config = dict(
    avg_pool_shortcut=False,
    residual_scale=0.2,
    steps=11700,
    batch_size=128,
    epochs=14.7,
)
Rows from block 4, named by matrix and row number. Rows with one number belong to one channel. Each number is 128 + 24 x the weight over its row's rms, rounded and kept within 0 to 255. All counts start at 0. After the name is the row's rms in percent of the matrix's.
# convs0: first 3x3 conv (model.blocks.4.convs.0.weight, 144x144x3x3, standardized in use), inputs 108-113, a 3x3 kernel for each
# convs1: second 3x3 conv (model.blocks.4.convs.1.weight, 144x144x3x3, standardized in use, transposed), outputs 108-113, a 3x3 kernel for each
convs0.4 090 [ 88 137 159  65 109 133 107  87 145 139 181 167 139 138 140 130 121 107 133 130 115 133  98 130 137 155 141 192 155 163 158 137 146 114 141 146 142 103 186 123 128 144 147 119 143 145 152 131 142 157 167 124 118  96]
convs1.4 107 [ 86 103 135  95 101 115 143 137 103 145 115 147 150 121  99 135 117 107 119 133 168  85  71 151 109 116 129 123 183 118  76 135 160 120 120 132 107 126  89 117 110 118 126  99 130 105 136 150 122  90 115 128 131 107]
convs0.5 095 [171 136 137 142 101 124 141  90 124 147  91 131 123 101 100 128 151  82 108 131 116 130 125 106 138 104 126 139 116 130 127 162 126 117 151  92 102 158 134 148  93 160 159 110 148 111 128 121 115  93 117 117 134 127]
convs1.5 096 [130 132 152 144 149 140 164 138 117 124  72  57 121 160 113 113 158 113 132 147 122 126 166 122 130 110 124 136  65 136 148 123 113 146 111 151 136 123  88 130 129 128  89 148 160 151 138 110 121 104 136  90 136 113]
convs0.6 114 [137 134 103 127  56 100  99  95 108 189 111  91 123 139  85 101 140 105 136 137  98 159 129 121 110 140 144  78 135  81 117 149 112 150 129 113 148 153  89 128 104 114 125 174 118 139 108 117 149 163 147 159 170 151]
convs1.6 103 [108 141 164 132 134 150 107 123 173 110 123 147 119  99 100 118 134  61 107 144 162 124 102 112 112 106  81 123 112 133 106 131 156  94 141 123 100  78 131 117  92 121 116 105 118 133 140 152 168 122  88 136 106 118]
convs0.7 101 [193 134 130 157 136 169 131 131 118 161 172 128 133 152  83 147 155 126 115 142 141 122 133 126 115  94 134 116 105 115 117 104 143 103  89 104 135 151 102 147 145 169 134 149 153 156 143 137 124 158 119 134 126  89]
convs1.7 102 [127 112 110 103 104 180 102 130 168 117 151  60 119 170 129 133 181 144  92 111  98 150 160 133 122 154 106 130 132 147 171 135 126 183 159 107 132 143 130 110 114 104  82  91 101  93  70 105 123 114 115 132 145 114]
convs0.8 103 [128 144 147 130 158 133 132 132  97 139 145 133 135 116 137 128 137 121 161 128 138 113 122 118 108 137 117 136  92 132 130 124 140 146 154 169 110 143 132 159 143  99 176 118 113 132 188 155 135 135 130 114 134 140]
convs1.8 102 [166 163 138 113  92  96  93 104 140 120 122 132  96 140 132  94 130 104 156 117 115 140  87  96 172 106  95 137 153 119 122 126 134 128 111 122  97 136 118 142 149 121 131 155 124  84  94  77 131 143 164 102 156  98]
convs0.9 099 [161  88 163 102  83 135 122 130 147 137 151 101 132 151 126 124 157 131 111 114 124 127 117 113 124 135 140 150  96 145 162 129 117 190  93  36 124 150 106 138 154 148 115 172 143 118 105 104 134 133 133  96 127 142]
convs1.9 100 [129 145 154 114 141 134 120 153 102 137 110 108 161 152 118 144 137 100 149 123 181 138 113  91 117  97 112 136 105 138 103 113 134 127 146 135  99 119  89 145 157  88 118 107  96 135 155 131 151 121 133 125 120 134]
convs0.10 095 [178 112 117 152 130 114  92 125 147 117 162 117 121 152  93 131 129 123 135 184 124 122 110 114 128 108 106 110 102 133 139 133 133 122 165 111 118  95  79 110 136 111 121 108  90 162 125 124 155 144 122 117  99 133]
convs1.10 085 [119  92 118 127 116 122 120 134 122 106  81 111 126 138 159 120 156 152 143  95 123 112  94 153 130 153 107 125 112 123 161 152 142 149 128  91 118 146  84 111 137 119 132 118 111 113 128 130 123  97 136 168 137 121]
convs0.11 095 [117  92 119 148 135 114 143 133 113 129 113 155 125 122 124 108 133 135 144 158 145 139 132 110 133 130 105 115 111 124 136 129 143 116  97 139 142 131  99 159 154 174 119  86 100 126 138 126 135 146 142 146 146 148]
convs1.11 097 [128 131 169 134 105 139 130 139 170 115 121 119 119 128 100 140  90 117 153 148 112 102 130 126 117 132 133 155 139 154 163 164 169 123 123 153 138 130 132 105  85 142 125  86 136 131 142 132 147  96 115 117 137 129]
convs0.12 090 [141 118 157 155 117 119 142 176 132 116 114 142 111 120 142 111 114 145 130 127 106 116 103 118 114 138 149 156 122 131 107 126 116 130 130 156 112 105 151 155 191 114 117 128 110 143 142 133 141 132 120 121 138 149]
convs1.12 102 [132 123 119 110 149 135 134 181 164 158 132 117  91 119 133  97 117 124 142 132 117 125 134  73 127 154 152 143 131 142 115 106 130 130 127 106  80  91 140  84  91 143  92 121 157 103 124 138 148 133 120  96 124 127]
convs0.13 113 [101 107 132 101 122 115 139 110  95 132 113 108 147 145 108 152 155 141 133 126 121 115 145 118 137 128  97 131  96 136 152 130 142 120 155 108 143 133  97 127 122 135 113 107 114 143 132 120 130 140 113 123 146 114]
convs1.13 096 [166 117  98 105 122  90 118 105 114  97 149 182 131 155 152 116 124 116 139 126 128 182 113 130 125 156 139 131 112 110 139 130 109 132 128 103 145 126 132 148 136 142 120 117 123 124 152 122 130 147 101 115 126 117]
convs0.14 102 [139 139 160 148 180 128 131 115 124 127  94 103 106 142 133 153 117  99 140 149 108 137 177 112 126 157 121 163 158 145 118 130 157  79  88 135 132 134  97 113  77 108 126 102 124 147 148 144 161 162 121  97 128 152]
convs1.14 094 [134 117 118 119 118 162 167 120 124 121 179 108 105 172 109 157 117  83  74 143 141 134 177 154 129 158 107 131 123 142 131 131 142 117 144 120 167 137 149 106 133 114 150 116 116  83 116  98  94  89 117  76 102 113]
convs0.15 102 [138 102 116 144 109  97 132 134 144 135 128 138 142 132 152 128 128 131 127 117 130 117 122 147 125 133 124  85 134  88  92  95 116 153 112 137 115 167 177  98 103 114 161 163 206 163 170 157 135 169 132 137 136 122]
convs1.15 080 [168 141  94 138 118 133 121 147 118 114 141 102 130 128  81 134 111  90 133 124 121 158 137  99 129 100 135 124 142 162 181 133 152 119 170  97 140 152 150 183 118 115 118 137 126 141 157 198 168 153 161 192 157 103]
convs0.16 102 [ 98 131 109 118  80 120 170 148 141 110 107 114 166 164 123 122 152 109 108 135 152 135 128 118 164 149 155 105 137 148 107  69 107 121 152 161 128 146 100 145 120 132 183 153 176 137 113  92 108 105 119 130 141 105]
convs1.16 097 [137 162 151 149 139 164 144 149 114 120 153 121 164 168 155 109 146 144 114 148 150 111 211 118 141 179 110 132 162 183 143 111  83 140 138 131 131 137 147 123 109 148 122 169 150 124 124 127 107 103  67  88 114 139]
convs0.17 095 [161 104 160 151 115 162 119 106 152 176 134 135  84 111 173 122 107 158 131 122 128 114 129 126 123 116 119 201 171 100 161 113 119  94  86  96 144 154 111 111 159 163 135 142 165 126 164 152 125 179 142 105 113 150]
convs1.17 109 [112  90 135 115 137 159 136 138 134 112 171 169 116 129 104 136 131 147 119 143 115 133 165 138 109 148 149 130 133 134 142  95 137 122  98 152  90 112 154 126 132 147 123  91 163 165 141 133 145 163 116 115 147 122]
convs0.18 108 [124 102 136 144 142 126 141 153 122 115 171 139 107 113 134 121 147 133 124 131 120 119 148 147 152 133 106 104  71 122 147 159 171 114 122 117 134 107 105  87 124 114 121  93 135 134 106 138 109 123 132 102 131 155]
convs1.18 086 [118 119 154 126 170 122  99 137 104 171  93 103 155 123 126 110 162 158 125 116  96 157 149 126 110 109 115 128 161 126 155 170  94 105 126  87 121 127 135 163 140 162 126 134 166  76  65  89  71 108  80  78 127 109]
convs0.19 107 [131 168 138 106 124  77  97 131 147 105 100 120 139 123 123 120 134 138 145 164 112 163 141 117 125 139 114 116 123 177 144 115 128 175 173 144 163 146 143 107 128 101 115 143 177 139 110 120 129 123 107 124 113 109]
convs1.19 089 [153 192 153 155 144 170 166 141 138 138 123 163 116 100 123 137  87 128 133 145 117 130 137 122 143 121 112 147 124 111 105 118 152  76 160 158 128 110 129 129 107 128 140 139 152  94  93 155 129 138 134  88 142 127]
convs0.20 086 [203 134 155 116 117  82  93 122 143 145 141 139 118 137 118 136 129 114 175 153 122 137 130 129 133 100 122 113 126 132 141 145 145 140 120 145 137 101 123  98 100  92 124 141 159 145 143 149 133 152 132 138 137 126]
convs1.20 108 [ 89 135 132 103 142 150  95 110 117 145 154 137 129 136  99 104  73  85 171 152 145 168 154 119 126 132 105 132 169 139 127 162 118 120 120 113 103 105 104 111 100 120 119 119 181  95 117 121 136 101 134 149 153 132]
convs0.21 104 [136 120 133 109 132 106  85 122 111 127 122  89 127 101 126 124  83 124 152 111 156 146 132 151 164 115 142 103 135 152  95  83 116 170 114  96 127 117 138 114 128 133 117 157 157 163 141  98 103  98  86 174 134 132]
convs1.21 097 [106 137 111 114 160 118 134 152 101 142 104 127 157 133  99 146 113 125 154 139 150 112 122 119 114 139 119 134 151 164  94 139 149 102 147 138 158  97  99 157 143 120 174 123 141 103  51 128 148  93 131 126  93  85]
convs0.22 105 [125 113 131 125 139 136 134 141 163 115 102 112 147 131 117 139 152 109 130 133 106 122 114 122 123 142 118  91 161 117 106 135 126 140 119 128 179  85 121  88 120 122 136 156 106 117 139 150 100 142 137 123 132 144]
convs1.22 104 [149  96 136 131  87 136 149 135 172 110 128  94 115 128 124 114 116 119 151 134 136 108 109 164 114  74 143 164 126 129 145 151 129 136 107 100  86 147 125  83  92 114  97 106 110 164 193 163 121 148 124 131 172 130]
convs0.23 094 [138 153 122  75 119 116 107 125 119 128 120 118 145 142 143 171 165 146 153 152 166 117 132 141 126 137 172 150 156 145 164 196 126 149 159 156 156 123 122 109 144 144 152  92  93  64  89 147 141 133 115 139 151 128]
convs1.23 108 [165 147 100 116 123  83 149 145 154 160 166 148 115 164 162 103 110 130 151 123 119 144 134 132 138 119 121 153 137 129 114 144 107  70 113 125  84 136 125 107 104 121 109 141 132 142 120 166 126 132 129 149 115 116]
convs0.24 102 [137 143 126  96  96 137 119  79 117 123  90 101 148 112 123  88 115 137 147 156 132 112 146 100 132 136 112 128 179 130 132 183 124 131 139 141 137 151 115  73 145 136 119 122 184 140 130 119 119 100 116 130 107 130]
convs1.24 100 [127 121 121 144 117 144 113 105 125 158 151 137 152 138 133 134 166 118  83 148 121 124 126 150 139 129 125 155  83 140 120 143  90 133 145 102 133 143 113 133 120 103 145 131 111 134 125 169 129 137 166 119 118 163]
convs0.25 114 [146 105 135 140 111 116 135 149 104 153 131 127 112 124 116 101 122 117 132 126 116  84 124 125 102 105 125 133 139 128 139 140 148 142 148 137 130  92 116 125 112 115 165 168 112 138 123 138 151 141 142 125 132 119]
convs1.25 097 [105 122 125 136 151 133 103 110 108 136  81 150 124  90 139 100  63 112  96 122 127 124 145 140 138 109 129 107 187 143 132 117 124 117 143 204 106 136 138 122 154 200 123  93 141 138 128 170 132 156 124 102 150 118]
convs0.26 091 [ 95 155 145 142 133 107 155 129 176  79 100 109 125  90 112 136 123 118 113 134 124 152 161 137 140 146 131 137 116 139 146 128 133  93 126 131 145 179  86 127 130 122 138 179 135 124 137 129 107 109 125 120 140 147]
convs1.26 101 [112  78 106 153 128  87 103 125 131 136 153 136 138 142 119 136 138 133 175 117 131 135  97 107 121 109 125 131 104 112 131 119 125  58 116 151 143 128 119 122 158 131 122 132 171  72  95 157 163 155 125 201 143 182]
convs0.27 102 [116  97 144 136 125 146 139  98 127  77 116 153 114 129 124 172 108 105 112 158 100 131 134 145 129 110 130 162 176 119 110 167 136 148  92 105 107 146 109 135 134 140 140  66 121 135 129 114 113 121 134 168 114 146]
convs1.27 096 [130 100 139 157 140 159 147 176 136 101 126 127 101 115 135 145 129 137 106 122 172 121 139 158 129 102 146 139 102 122 172 181 165 127 143  95 117 123 148 120 137 122 153 126 174 102 126 133  70  93 130 115 145 133]
convs0.28 103 [116 120 122 165 130  81 111 189 174 154 140 122 162 133 119 127 100 151 128 151 127 117 131 123 111 130 151 148 141 108 139 164 140 119  98 116 138 125  99 150 106 129 101 146 127 131 131 134 147 131  95 142 110 109]
convs1.28 109 [179 151 137 114 131 126 103 133 131 101  83 155 157  99 104 164 139 104 167 133 123 132 111 145 105  99 123 169 141 114 159 144 107 122 137 149 174 105 102 192 172 151 163 112  99 124 140 103 152 136 159 112 121 127]
convs0.29 087 [ 96  74 111 127 116 105 124 146  87 122 117 122 133 122 139 140 121 168 131 125 141 121 137 129 166 161 145 158 161 129 114 153 133 136 165 126 125 109  89 123 111  94 107 129 143 140 148 150 144 152 165 124 114 117]
convs1.29 106 [104 154 135 146 147 137 139 101 129 127 127 121 138 108 175 119  86 131 113 139 160  97 128 152  96 159 174 123  99 104 134 115 112 124 110 119 110  76 122 123  96 146 117 134 169 130 138 104 117 125 152  73 123 164]
convs0.30 101 [ 95 115  90 126 126 143 129 153 165 144 147 173 172 135 122 152 158 105 159 130 131 148 138 132 125 127 116 147 171 163 159 114 108 116 141 120 101  88 107 119 138 150 126  97 114 126 112 129 135 131 152 146 159 160]
convs1.30 107 [150 105 115 115 107 177 121 125 139 147 143 126 154 143 100 183 105  76 169 113 134 190  95 119 147 123  69 133 161 157 118 152 144 113 118 116  89 109 130 103 109 136 132  84 135  94 127 107  97  79 115 100  83 116]
convs0.31 103 [131 144 152 129 109 113 141 138 151 127 126 108 138 127  89 131 186  97 169 125 106 135 143 137 117 158 141 125 108 118 142 102 109 100 115  95 155  74 137 181 106  84 113 154 126 147 128 152 134  95 111 126 120 157]
convs1.31 092 [125 110 146 120 106 144 110 106 134 108 191 140 114 185 154 112 151 152 161 179 102 150 138 133 113  66 178 125 119 121 134 134  98 127 124  64 128  96 118 151 130 130 131 159  80 121 149 161 132 120 121 144  90 128]
convs0.32 109 [147 118 137 111 152 147 130 143 139 179 108 141 168 103 108 163 114  97 125 123 147 125 163 120 109 133 100 135  97 152  88 102 101 124  94  93  96 106 109 133 140  91 117 131 103 144 148 128 157 132 131 134 112 148]
convs1.32 098 [150 161 153  97 147 134 122 104 100 135 111 149 113 141 137 154 121 140 145 103 117  69 160 109  97 123 154 176 114 103 165  77 156 138  85 163 108 122 115 113 105 127 132 112 148 113  85 151  96  94 150 136 110 118]
convs0.33 105 [129 154 152 157 140 156 122 120 175 157 149 169 123 123 108 121 135 150 113 118 124 130 110 124 135 108 138 115 100 135 137  83 125 140 107 104 105 108  96 179 154 134 128 128 150 117 131 118  88 145 149 135 145 130]
convs1.33 090 [118 149 132 130 147 138 141 120 133 118 179  93 105 122 112  99 130 123 139 107  78 110 138 107 168 132 126 101 135 115 116 160 114 113 146 154 111  81 110 161 164 180 151 166 136 172 168 161 185 124 133 149 128 114]
convs0.34 107 [155 190 153 163 136 131 165 130 138 131 116 147 124 144 129 109 151 185 120 153 156 121 117 139 129 106 146 106 126  94 176  82 105 115  99 132 113 138 120 117 126 113 113 122 163 110 105 143  96  95 120 116  93 104]
convs1.34 093 [123 100 131  86 149 101  73 137 105 114 102 132 140  93 107 153 129  85 133 155 118 137 136 117 188 154 122 124 111  91 118  97 149 171 126 146 105 124 133 129 131 151 123 117 142 114 103 137  87 130 130 107 102 136]
convs0.35 104 [130 146 122 142 120 120 132 147 113 185 125 133  92 107 109 124 103 125 146 181 169 143 146 130 134 123 112  72 103 129 106 109 132 109 124 125 148 131 133 142 156 115 122 193 158  94 116 115 151 128 124 133 120 125]
convs1.35 091 [170 143  93 125 130 146 165 122 140 142 157 169 140 117  99 105 153 121 102  88 141  83 147 159 102 184 194 155 130 117 146 132  82 150 146 120 144 172 155 168 124 145 136  85 134 152 115 102 132 146  66 149 177 122]
convs0.36 111 [108 108 119 148 150 131  98 153 151 128 183 137  89 165 136 140 151 131 128 104 127 121 155 140 118 125 117 135 174 152 106  91 115 165 119  95 125 156 144 100 160 143  86  76 134 153 158 144 122 156 172  97 124 119]
convs1.36 100 [ 86 117 170  73 125 141 116 104 108 125 174 113 142 175 152 155 175 147 153 133 110 148 160  88 168  95 138 140 126 129 149 133 158 116 136 141 131 126 118 145 114 133 162 169 172 128 134 170 142 203 172  99 108 163]
convs0.37 084 [193 146 111  99 109 125  91 112 108 128 118 129  97 123 104 102  84 134  99 115 126 127 101 115 131 139 147 108 123 106 169 164 146 163 165 135  97  64 100 108 127 135 140 124  97 146 160 148 139 116 161 149 146 154]
convs1.37 112 [123 126 123  89 111 100 128 117 118 143 144 153 127 148 126 100 126  66 131 123 129  98 127 168 135 158 139 156 104 134 100 107  77 134 123  88  65  88 125 128 126  96 142 139 138 137 139 144  71 161 154 105 169 146]
convs0.38 101 [136 114 109 137 142  95 120 168 152 123 150 128 119 156 149 159 128 156 119 129 126 124 109 106 131 116 173 112 146 155 102 102 146 108  87  92 177 164 120 129 118 144 138 156 152 143 119  92 146 113  84 130 139 149]
convs1.38 095 [157  94 138 125 144 156 115 108 176 155 159  61 186 162  75 177 176  99 127 155  93 140 166  87 103 171 124 126  95 129 147 108 146 106 117 149 164 173 133 145 138 150 117 122 123 133 115 126 118 108 142  99  99 104]
convs0.39 092 [152 144 184 138 137 139 122 140 107 110 150 121 145 109 115 127 105 104 155 143 112 122 140 135 108  85 110 162 159 154 123 122 140 170 134 144 141  83  47 122 120 125 145 112 115 167 121 116 127  97 143 127 122 122]
convs1.39 109 [104  83 135  77 114 121 108 141 129 145 125 153  86 103 110 108 122  72 128 104 131  98 125 119 116 128 102 110 174 122 128 164 167  99 144 132  94 115 102 114 142  91 133 154 150 134 140  98 122  95  76  87 108 153]
convs0.40 077 [ 90 125 136 161 150 163 171 126 158 115 128  99 135 109 142 107 121 122 136 137 143 155 160 179 158 134 120 104 119 141 135 107 134 186 158 122 128 163 126 144 148 119 162 158 166 137 136 150 171 147 131 142 129 134]
convs1.40 134 [124 130 137 132 163 144 139 162 141 131 145 131 114 121 118 132 123 116 102 113 138 117 145 130 107 130  89  78 100  95 152 135 135 111 102 138 159 144 128 163 117  99 142 141 103 107 122 137 150 113 127 161 141 141]
convs0.41 081 [111 161 141 153 143 104 166 165 145 132 143 140 140 134 169 148 113 164 114 134 124 135 127 133 127 119 152 124 192 182 123 138 112 114 145 125 149 143 127 125 155 113 125 129 148 120 131 108 114 123 110 133 125 114]
convs1.41 122 [141 139 173 105  99  90 123  85 117 124 140 156 109 152 175 121 146 158 120 146 112 105 155 140 109 160 100 129 162 177 107 128 155 103 113 166 144 121 173  99 109 181 149 104 180 153  97  92 111 122  78  91 109 142]
convs0.42 094 [128 145 160  88 136 101 116 121 134 143 133 174 150 128 132 142 105 129 151 112 149 141 163 154 127 153 159 126 158 141 131 172 150 145 204 158  99 130 102 111 140 113 159 134 119 144 125 103 112 120  95 109 135 134]
convs1.42 098 [146 134 121 151 147 148 110 102 148 147 121  93 181 133 115 162 152 168 121 165 131 111 143 137 123 119 104 125 109 135 130 101 140 130  95 130  83 121 151 121 130 160 152 154 121 102 117 146 144 131 176 155 167 145]
convs0.43 106 [ 99  92  95 138 154 116 113 139 152 167 176 113 139  98 123 122  85 137 102 115 130 131 119 117 152 108 131 110 156  90 123 119 137 148 113 134 121 121  89 162 134 128 118  87 101 184 168 123 160 120 124 124 115 146]
convs1.43 093 [160 200 154 196 164 131 137 133 119 134 126  93 117  97 123 121 141 157 141 109 122 142 117 100 136 113 157 126 132  75 159 124 142 139 109 128  90 128 115 111 152 124 116 152 118 112 146 167 133 126 144  75 170 169]
convs0.44 106 [133 118 151 115 124 125 144 113 163 131 122 121 212 127 119 154 114 134 119 107 110 131 111 144 149 120 138 151 134 123 162 150 104 129 148 128  84  81 101 120 142 123 106 177 178 147 138 124 114 136 142 129 135 123]
convs1.44 085 [139 163 124 132 129  86 115 109  97  85 103 188 118  98 205 109  95 129 125 147 143 127 173 197  72 157 151 135 126 140 131 168 118 114 104 124 149 144 172 124 125 132 115 118 140 166 108 145 141 123 126 112 141 128]
convs0.45 094 [119 134 134 108 117 136 162 154 195  94 143 166 124 138 185 106 156 160 107 110 105 126 109 158 130 105 164 178 155 119 180 131 131 213 172 175 143 157  81 146 114 111 154 110 102 146 147 135 159 155 156 144 137 166]
convs1.45 088 [151 141 147 126 117 113 111 109  94 134  63 139 124  94 141 160 111  96 138 149 143 133 121 122 121  89 121 175 132 138 126 121 161  70 134 137 118  96 114 132 118 150 118 130 130 155 147 132 112 162 174 131 147 212]
convs0.46 117 [131 116 139 137 158 119 108 124 146 111 130 103 135 141 117 157 111 136 107  98 101 139 137 127 131 138 117 101 140 120 154 157 153 145 100 133  98 148  66 119 102  63 124 138 106 117  87 127 119  83 103 155 123 125]
convs1.46 094 [121 103 138 105 146 130 149 121 144 175 148 158 146 131 148 152 119 131 100 140 131 112 145 138 150 121 124 128  75 121  94 118 203 140 132 149  99 137  96  87 132  92 116 164 122 165 139 182 134 107 143 119  97 137]
convs0.47 104 [137 115 144  90 135 133 158 108  96 139 145 126 125 126 120 156 137 165 138 129 121 144  98 139 141 121 172  99 153 106 120 146 106 156  78 128 119  63 133 116 120 145 135 133 141 114 143 128 125 138 124 122 132 108]
convs1.47 096 [104 179 168 102 157 135 134 114 115 136 161 152 130 136 129 123 141 139 138 116 108 129 128 116 124 102 125 127 158 146 111 181 143 122 136  99 115 125 119 116 104 135 155 122  85 108 132 152 104 138 135 124 163 121]
convs0.48 098 [ 92 175 147 135 184  91 117 123 155 149  98 126 171 124 164 172 139 175 127 130  97 135 128 141 119 137 104 116 100 136 154  98 113 175 165 109 110 110 152 113  84 139  92 158 134 132 150 164 137 134 147 108 121 110]
convs1.48 103 [169 167 147 133 162 139 170 114  92 150 113  95 180 120 113 148 138 106 134 121 139 151 118  88 162 167 103 117 144 137 116 116 148 135 152 107 150 135 121 102 103 141 136 132 130 146 163 127 177 142 121 126 140 134]
convs0.49 101 [155 115 110 115 137 154 123 124 152 164 215 184 163 134 157 108 107 142 137 129 119 140 120 101 108 132 106 139 115 118 120 134 105  97 145 116 136 146 131 126 136 122 135 135 123 137 131 119 143 164 122 159 124 150]
convs1.49 109 [159  91 109 149 128 149 101 154 160 105 136 128 113 179 119 175 199 136 123 177 134 180 136 152 139 129 108 138 129 119 151 175 121 119 162 103 123 122 195 138 137 113  99  91 112 191 120 179 119 114 117 101 108 116]
convs0.50 098 [121 135 102 105 126 101 141 130 145 151 122 114 120 104 100 134 111 139 143 121 168 122 114 147 121 125 138 145 151 146 150 110 109 163 116 105 129  60 155 207  71 156 154 123 147 116 119 140 118  87 144 130 113 155]
convs1.50 097 [127 139 158 163 162 119 165 166 128 116 157 119  85 114  68 105 137 104  94 139 101 155 158 149 104 128 137 137  82 135 153  85 178 137  97 151 118 148 138 114 132 149 106 140 100 146 200 139 132 111 158 115 118 148]
convs0.51 109 [127 102 111 129 125 128  98 139 129 152 152 118 176 197 138 181 133 106 120 186 128 131 173 177 128 117  98 113 144 104 129 182 112 113 107  89  88 112 144 119  98 131 133 171 128 115 102 133 130 142 119 138 129 104]
convs1.51 088 [152 148 137 143 192 169 121 112 127 153 140 119 165 190 176 114 168 182 102 130 145 147 162 163 157 154  84 132 152 132 134 138 114 103 108  73 138 136 152 106 145 113 134 124 125 123 140 112 131 143 131 118 132 132]
convs0.52 097 [125  84 124  81 143 146 155 137 100 157 129  77 109 111 125 151 143 109 120 141 140 145 131 133 122 125 124 132 120 117 121 136 154 125 136 134 134  75 127  87 164 154 158 156 164 107 111 142 111 134 125 136 151 144]
convs1.52 085 [137 110 100 145 133 122 156 129 120 120  99  89  99  99 136 147 124 112 126 131 123  95  90 154 130 156 148 152 106 103 147 152 166 117 110 134 112 170 137 138 155 177 123 110 137 108 112 118 113 133  96 121  80 124]
convs0.53 096 [168  88  82 150 163 167 154 145 164 122 119 137 145 159 139 134 129 140 126 125 114 125 123 126 142 130 129 146  91 125 120 116 166 102  92 161 148 153 138 147  92  94 160 147 145 138 172 131 131 136 135 141 104 121]
convs1.53 111 [116  94 107 123 112 100 120 140 157  95 128 136 126 122 134 149 106 108 157 114  92 104 122 137  96 131 155  98 143 121 129 128 144 146 133 131 131 142 137  87 100 131 120 113 117 144 158 135 113 122 136  80 124 127]
convs0.54 077 [155 199 175 173 154 122 134 130 114 191 144 121 124 129  97 126 117 150 127 146 136 111 138 116 150 111 117 149 144 178 140 114 167 129 130 131  99 100 132 135  70 136 149  97 126 158 134 139 129 120 107 139 154 143]
convs1.54 116 [156 134 143 158 121 120 102  85  89 132 136 136 123 109 117 112 156 137 163 183 152 145 176 131 137 100 127 131 159 148 114 154 153  94 118 120  94 130 154  89 141 164  97 160 170 130 125 164  99 120 155 118 118 170]
convs0.55 087 [156 134 162 144 117 187 112  91 153 132 132 131 106 145 118 160 137 126 133 139 150 114 127 150 120 151 152 171 141 172 183 141 139 145 149 114 129 115 211 105 125 141  94 122 150 146 165 139 144 176 119 105 135 101]
convs1.55 123 [ 59 128 161  62 123 118  89 128 141 137 137 115 121 151  90 120 123  76 135  91 114 111  96 101 126 126 141 116 105 117  86 131 122 108  98 124 133 122  95 155 106 149 159 114 106 138 154 169 139 174 159 142 141 165]
convs0.56 109 [122 144 141 127 113 123  93 125 164 150 195 175 155 146 120 114 116 102 152 143 158 117 122 125 148 107 126 159 104  88 153 107  96 120 116 163 158  94 151 130 139 115  85 148 129 135 134 156 145 108 165 128 135 170]
convs1.56 088 [154 103 119 126 145 136 106 157 175 100 102  89 130 116 119 176 191 122 102 125 172 137 142 110 144 147 107 134 138 102 142 134 141 103 129  86 133 115 123 140 128 119 108 120  99 151 116 144 123  90 136 147  81 134]
convs0.57 121 [122 107 133 128 145 148 121 125  86 109 125 165 112 139 120 152  95 124 134 129 121 141 138 117 140 133 101 197  88  87 122 145  71 119 158 103 153 145 125 128 124 115 116 157 148 102  98 166  97 136 164 111 135 142]
convs1.57 088 [150 118 131  82 130 200  94 127 131 138 124 143 128 139 156 111 114 129  98 146 155 142 116 107 113 137 124 175 162 124  93 144 124 126 128 123 142 159 163 108 136 117  93 120 101 123 111 101 109 143 103 123 150  73]
convs0.58 104 [116 165 107 105 150  84 125 141 143 142 125 154 144 107 147 142 156 145 129 118 107 127 138 130 135 137 127 117 115 155 123 167 122 108 133 160 161 132 119 136 129 106 110  96 102 118 123 135 116 110 121 132 104 174]
convs1.58 099 [139  99  91  95 107 133 119 108 155 152 158 142 169 152 176 104 136 112 145  97 118 129 126 129 125 125 129 109 144 136 116 163 161 109 138 166 142 127 131 132  99 132  87 113 165 186 147 138 199 121 138 111  88 124]
convs0.59 113 [104 130 160 172 107  89 133 103 104 124 113 142 121 104 116  96 114 161 143 119 137 136 108 134 114 128 145 128  95 142 131  97 100 129 187 126 118 110 132 132 122  92 105 124  98 140 144 143 132 110 141 123 120 131]
convs1.59 103 [151 127 113 100 133 121 105 168 130 116 161 131 155 103 114 137  98  95 133 110 127 113 114 109 152 140 114 127 159  94  87 112  90 103 124 112 105 101 114 104 103 103 125 119 107  90 149  98 141 154 107 136 150  91]
convs0.60 099 [112 102 109 125 111 118 132 126 117 155 143 153 122 129 137 150 142 127 128 113 118 106 113 116 103 104 109  99 124 122 106 115 125 156  85 114 101 144 136  89 108 174 106  67  79 131 147 142 142 114 121 123 129 111]
convs1.60 105 [143 117 130 118 161 151 128 150 130  96 124 182  93  97 124 128 119  97 131 141 146 119 117 110 142  97  86 125 103 154 114 121 165  87 116 144 115 136 173 123 149 184 105 103 127 113 133 164  88 119 119 120 122 106]
convs0.61 088 [114 121 129  93 112 138  77 171 130 129 143 148 143 114 135 140 154 148 140 147 143 148 135 118 143 122 104 146 130 126 169 161 166 142 120 153 115  97  87 139 119 220 114 136 156 139 111 107 133 134 132 130 121 157]
convs1.61 116 [143 126  96 160 119  91 122 109 115 154 117 165 125 126 141 124 121 123  94 155 109  95 139 123 133 113 138 109 111 165  76 160 174  90 136 118 105  50 106 130 130 156 147 139 157 135 148 109 168  98 114 122 133 119]
convs0.62 105 [120  88 119 138 115 131 115 107 120 127 108 161 177 149 161 145 141 152 110 134 113 122 146 115 130 121 138 122 121 122 118 119  93 129 121 126  96 106 129 118 113 139 128 107 145 124 120 125 139 164 128 144 176 134]
convs1.62 098 [159 153 142 156 184 117 148 143 133 132 129 167 144 157 157 148 151 138 106 142 130  99 157 138 123 137 125 125  92  93 134 104  94 155 141 118 127  94  92 136  91 114 139 104 127 221 210 178 196 209 149 145 142 122]
convs0.63 094 [130 131 101 107 147 149 155 116 121 119 137 137 130 117 124 148 133 143 132 103 109 126 129 107 146 138 101 162 183 143 104 108 102 157 138 128 151 152 110 183  96 106 143 126 158  98 134 147 144 122 136 105 119 134]
convs1.63 103 [ 78 162 158 108 105 136 121  83 127 179 148 154 149 139 142 129 112 134 130 172 136 111 147 149 130 117 133 113 103 158  90 127 141 121 136 137 118 131 137 110 107  99  96 129 101 128 110 158 102 125 119 104 136 128]
convs0.64 102 [143 129 158 135 119 142 112 139 142 136 117 137 100 160 158  82 113 163 142 109 109 117 168 145 115 104 138 159 101 125 138 111 124 110  95 122  82 132 128  71 109 140 101 134  69 104 129 102  92 101 118 111 145  96]
convs1.64 091 [108 139 140  98 119 164  98  98  92 126 158 114 142 162 162 153 171 126 133 101 141 161 122 133 129 119 117 111 163 111 144 102 123 116 125 119 108 154 182 148 125 126 154 146 116 129 155  75 157 100  96  93 130 143]